A small segmentation model, trained from scratch: 1.88M parameters.
Rows from block 2 of a small segmentation model, named by matrix and row number. Each number is 128 + 24 x the weight over its row's rms, rounded and kept within 0 to 255. All counts start at 0. Numbers have three digits each.
Before each channel's rows are labels from the 100 images, of 14976, where the channel reaches its highest value: "colour at peak" is the nearest of a few named colours to the mean colour under the peak. Only what is clearly more common there than usual is listed. The data: rendered made-up planets. In brackets: how many of the 100, against the usual share in percent.
# conv: 3x3 conv (model.enc.1.0.conv.weight, 128x128x3x3, each kernel summed), inputs 0-127

colour at peak: grey (37 vs 7); white (31 vs 1.4)
conv.97:096133132143114099116170121089117140089134144098096108136107144157155145082141169158136125144102107102107146103133155139126151119134184154136130124112141136113109106105177122068148117152165137130127115171107151102148166144136133132137139143093126105123135173156089141115086165066110129119140107148109112148152095129154130128124136199144137100130115113098161127160137150156103119144113

colour at peak: pink (34 vs 1.9); grey (33 vs 7)
conv.14:103088102107122122142139157157155096151140123125165141120122140139116121120091103104159135108131113132107127138120193092128112113108106135169108108124129126130070116110122098162137133157163121138122173097118118116142138110136100148145140128146087118136136135126082128111124081114168147130100142118145163153086144111155142084127192081103159131141144191132130117144131098112083107125089

colour at peak: white (62 vs 1.4)
conv.44:150129145129154092154121109141130127151148093180154103092081080179140129115086143106114132123130094124141110133155103114118165122118149141075113084068145126144087093119133109150159106128131121153141169118146115128103132113153131168124154156111120120149114160125123112166128158087079132129083154146150150068099149119156092143109135139139099140134132125118119112125139100112142141107144

colour at peak: brown (38 vs 9.4)
conv.4:125110116132110100065181166097116151141078131095145171161115128140131129105121111158081156118102146110112161150119143091142168127148112153131125094132127109132116139068125132118141113132174097128146139114156140119152139154070147138111130118125091095137141107161153173160118103118167117140131132155176112077146108096134133139105088140152124108167120154121138119158134137125145106141132

colour at peak: brown (44 vs 9.4); grey (25 vs 7)
conv.48:103123100104143130138152106110107144127144139128146077153102130134160129080135135095155097123120137131118120145185147120130114130147203172158111109087096111134108136109140076089132122161130147149119147155115105117152142180162111168154133139145139157141133121096076094150095101088126140132108141092121147148130090137145129089122139143144099098174161114137131106096114140124112146116114

colour at peak: pink (49 vs 1.9); grey (33 vs 7)
conv.111:145131184166130122132113143119169140148112141097123128117116134081113127165118163179144103130148137099099114122137125115117121203147080154097141100050122152146139156111091128108106119131135142111103192184132134092148136130171137135146136131126094155133142098115154169117135124106163083120126087135110132137111115125124126114140141152124117142126112117183129107114144139109142112131118

colour at peak: grey (80 vs 7)
conv.47:134152119130153139156111131114143105141091131132113133152156109130140117130111099165139089108130136095153081104166084136119087110130116107121149123128127119182103164085138071141140102167155141153137187138130142154117156144155138148156082098160128133146136099100101097111166140143124127157147116139132117161112107129120109095132143121141138115149098154176150088185128156141137148080136

colour at peak: grey (60 vs 7)
conv.77:153137168108157080127125170100119118170116107133104111077095100126154114145082116138102124128109102177107134096133117172141132097174108123110108103137133135111070137177102109122157108138116118117134161112115137146124118117143113119129117147086120112128111170197120129142139096136067109107120128101158120128126130094124100157156105101140148081153145116109141161125116146092120125121121

colour at peak: grey (47 vs 7)
conv.122:135120156104121122129130113104148141095117101089087117126128125102116113103102123130153122114113135151167128132176137131140119145166149144105117148096159154130083108104159133125129114121148141126063107178176096128121113135151086158121113150139134136140161140087142083115130122126145112108121141084089161160133098138131122072100127126131137126112071112121118071172117155118157167087129

colour at peak: brown (68 vs 9.4)
conv.10:073144171142158123118114141093156148151088134084116104152115169071157120135114133136142141132118120125138142170165141123144133127166127164144085126087137111162144120115147106098146092118173133141137110142136135069128139154115131143103119119129090105148152126124149083130115104121132100135147145063099106104136150126114126103126130124134141092188100123122112091158123158106113103090148

colour at peak: white (45 vs 1.4); grey (36 vs 7)
conv.124:137152145124118138152154091152128167134162110112136153108088149153125134138089144094107103115115107182122124097134097121083114115118140187080120120122137117139116111147154103106140109092098156143122168195152120173126098154148134132121151154103140113113148126128157079133126126089088125141142134124156128119134124102172102161121168149152116144164130093132119109107090149137167136089138

colour at peak: grey (62 vs 7); brown (26 vs 9.4)
conv.116:082154089117136136127130126092098144167166137107199100167132156123111121121136129141171119142129111151079109122176141122117117101132140147164118163086090145108142113155129115118151138150132159172099133159106125139127116186172135150148144117153135157105132069111123111119093105091123158156109141108116135144136148131133153117114110119124100155168107117147130095104121162144143097099139

colour at peak: grey (60 vs 7); pink (31 vs 1.9)
conv.118:153143170145131109140121158116094158154135089104137120139124133146180129116131126139139115154159163118173130114141102090092130138137118106118097150102117115120108097113122137122126129119130128132120119137126186029142122162152125152119129111127104102112116084136117125124160094087178123155146094151106170126110131138187123133110148130133092094137114141101094075119121124105134107162150

colour at peak: white (64 vs 1.4)
conv.84:135117151123114172115095062112169136119157112091135136125141122124111155159148159131143140135189123142178101192150106126133125119131122171094120181115158107133117122142157161164151163088142130131071089164122089133090137107122131110097124135140158116128107112141151101106124091145150131165143122129129119126114114145146082139098158130115137159134117125123101118154130109130133170121149

colour at peak: grey (64 vs 7); pink (32 vs 1.9)
conv.74:120125159123117126159093123113138159138130096121142108121129173114178102102143136084155119114135111137148125139126128144151090136177099109131126127107095129121137091158132119109133144139101096116153156163126140064107156165131131134147145164140089162155087173151092094097127126140129098158123156126173110102103109099148085135152140101127110116166130165097133089135149098112134080148122

colour at peak: grey (47 vs 7); pink (29 vs 1.9)
conv.69:104128117162128152185123138100077116147144150106179119150137160129112085119102143101119120143136088127111121097150148120115076115108148116141114130103128183103153125134105132152126147181116139147153171144108162088146131180177118154138122139159113147116106093089160099122131123100162145147098142129134130136114157105122138076146119136153124148130106145165128130096131147113143142091167

colour at peak: grey (30 vs 7); brown (27 vs 9.4)
conv.12:114138127132075147155158114123088180121152126155161111123110160097118107088119135114175117117074116140135080134159144099111099129114179170116129142100131147097150153159115091101118106128115170152143141179121133070143128186140106132134151113178115178129140113115142104136111141124171146160135105144108119143144138142149126107134151141129117121129103145129117116090095102147111139120140

colour at peak: white (34 vs 1.4); grey (30 vs 7)
conv.51:141162133110112167118126135091107072109092042134094133109131128128147132147106153092108095116150119137133111141120123123168113107143153121164128115117124132115104147143145120126142137127117150117168134149083104140110165128116164103145118135128126146108107149103130101148110151153123087108100188091171113115112125129138097116139130115129110085160160219131156134139141135112126133091122

colour at peak: brown (49 vs 9.4)
conv.123:132103169150162117178131151134117135084116121141085110104097091119144141144077144122093137145140150130156118111115095125082125141130141119077118093142131119130135154120137112125110136123092134076115147128138145114151174140129111095132128125143148168110124135120135180149113146145186115100126107144139127159134105119125067116139159198166141098103138108135098157123082135092125142135153

colour at peak: grey (70 vs 7)
conv.92:134159153164147131118132153093104140125143138161144151157134092121130112112109118164150157136114137174125102098186113117081143093153128094095088136105136138132109135116133140131151108148140111159083118124133153160137121125148132153112095115116130136112119130130156142124140132147071111152119102139099114169137149115144120167083112200156140116128109080113132072080149149135150136172153

colour at peak: white (64 vs 1.4)
conv.89:115084088108131105126135141140147135136179155095098135112138177116062175172139137144139177123108092117149120105106155113146083175141129087129118144118106117153127139110156137111118127134128127111151160109135099127179103142119099146097153121155126140127070137132101118121132118127167166117113144138131149138166107140099139135143109087067170121114158167102125148133114124112125123137109

colour at peak: pink (33 vs 1.9); white (27 vs 1.4)
conv.29:141097139151127147122146153116083091139124134102098131101137130187142217108108146132097122157140102126156138071097164131115107136121167134084127125161164121129130108084136113172102132138142135130111125113127134092133093094108127112171123147136129139096109173118146082152168115119070144138139138126109132085095123097146115125144116164140098117135145133124098118136141159130123129141126

colour at peak: grey (38 vs 7)
conv.93:137151152145128130163126181094148138136101161160105099113160097119117094121123158110139118134149101115150126090109106138147088156121159095105135127166094147122134133138087114135093116149159120111129119115093166079096128122121150174133087141127136149107100159112183149156130168179112103125102129118137111123097145122108130146115139142110126149077127163140104117106174116187114137138143

colour at peak: white (45 vs 1.4); pink (27 vs 1.9)
conv.120:106099140141102132195103156155117108141131124121139165125125183124091145147133109114127153107153129123108146103114132108112118180167122157107154127133121101134148130125126140146110130131141112138150111129113104090122086128155153110115160129100166133141126163130169084130193165206134119125160130133125149080169109113142132173082104118125124097121121163124129101152102116167135128143116

colour at peak: grey (48 vs 7); pink (43 vs 1.9)
conv.83:115111096148088139151114128121128131093113141140146133151135136128121129090100147077107151163100134170124121141150142126101100142111144097125113153134129122116126119159123101111113148155111107153116106136168086133139123159140120149126126109143182145095101107147156136136132145142090175111066089115187137114166150091197091134105144133108108131101120111107108158132085116146177139135160

colour at peak: white (46 vs 1.4); grey (32 vs 7)
conv.66:150138157140141113144113153129127052121126091106109093111116134086099100158130135171120073144110151097144158143124158141163118120108100085129114135133122117138155162130161121137144114158115127105180134099151151128137130109111122087165169102109106163135159142155090130128153136125123118155156115162111110164127153117125150132187105068160143122124131136139129130142102156080120111142141

colour at peak: brown (71 vs 9.4); grey (26 vs 7)
conv.72:107144133153124118133138131101104120143112112122101149174168130125073109124114120101131084115117093149133130114120175153122119093095150140137193108159106126091159139121148118121129128136176161158177159132126102143144140113152099100148123087097141143113148108103145115131126144133115108095137108088162112132126115078115152080167092158114127099115115127162155114132106172147118151100086

colour at peak: brown (28 vs 9.4)
conv.46:102149145095125111140128161111113104128107115146178139109087123104136100135111133110139103118133117114112143147107101092133130147113101142111114127146108111162146140107150069155140117152124147131133137110112115093126131173112140120124107120062131147177186108132158114113142102152120180126087103117112137066171135121149149159147137109148127113117096198165104118147110165151136095117125

colour at peak: white (57 vs 1.4)
conv.79:128155096099159107122129126130144110130105123136116114110137097138109123133077138092155082105101137169134103131205120146157109094190130121155118129109111125154122161130116093107134122126095146157128123119087125147117141147085147129126107126113098160122143149153121125141083115114116139084105155088164080131118092157126135126117091126107101103174154136131141124054137153130130105122128

colour at peak: grey (58 vs 7); pink (29 vs 1.9)
conv.28:122119154127145132149119162111073125136130159127137122117128157132046142131068146134136114170137154198093140101080127119115130124114123101140127132155108113110133090169104108146108087134097106134139134071109148100144126122151149138103131117129176150127109109103105128120139097156124161136118106091119159116162125112138094143142123140137079114117150158103097132176114110118159150140125

colour at peak: white (58 vs 1.4); pink (28 vs 1.9)
conv.91:078094157118146134135145132114146136120087127117133138143103142166151172139119140109117119111126088156131126096108153106128125135127105140128163111146108125127113124054107152140111152133126106088096111187148116117116133117127149137164124126120091171133134136131108108122154130091091052139150108158129146167091106073136094161144154160132076117124122116162115098112116153108117096137136

colour at peak: pink (40 vs 1.9); white (37 vs 1.4)
conv.56:099128126133115128199160151113079157080131152101122109122108146106112133107126144094142158150123125144104110118148119115091131141113155141075152124127100135127119092123121112113111164168104118123106155176161142120115148145172142117133148128154148162105112114051139158114135176155178124152109107126120176155126105144136106093114122147162120121133136098130115095154079132139128122119122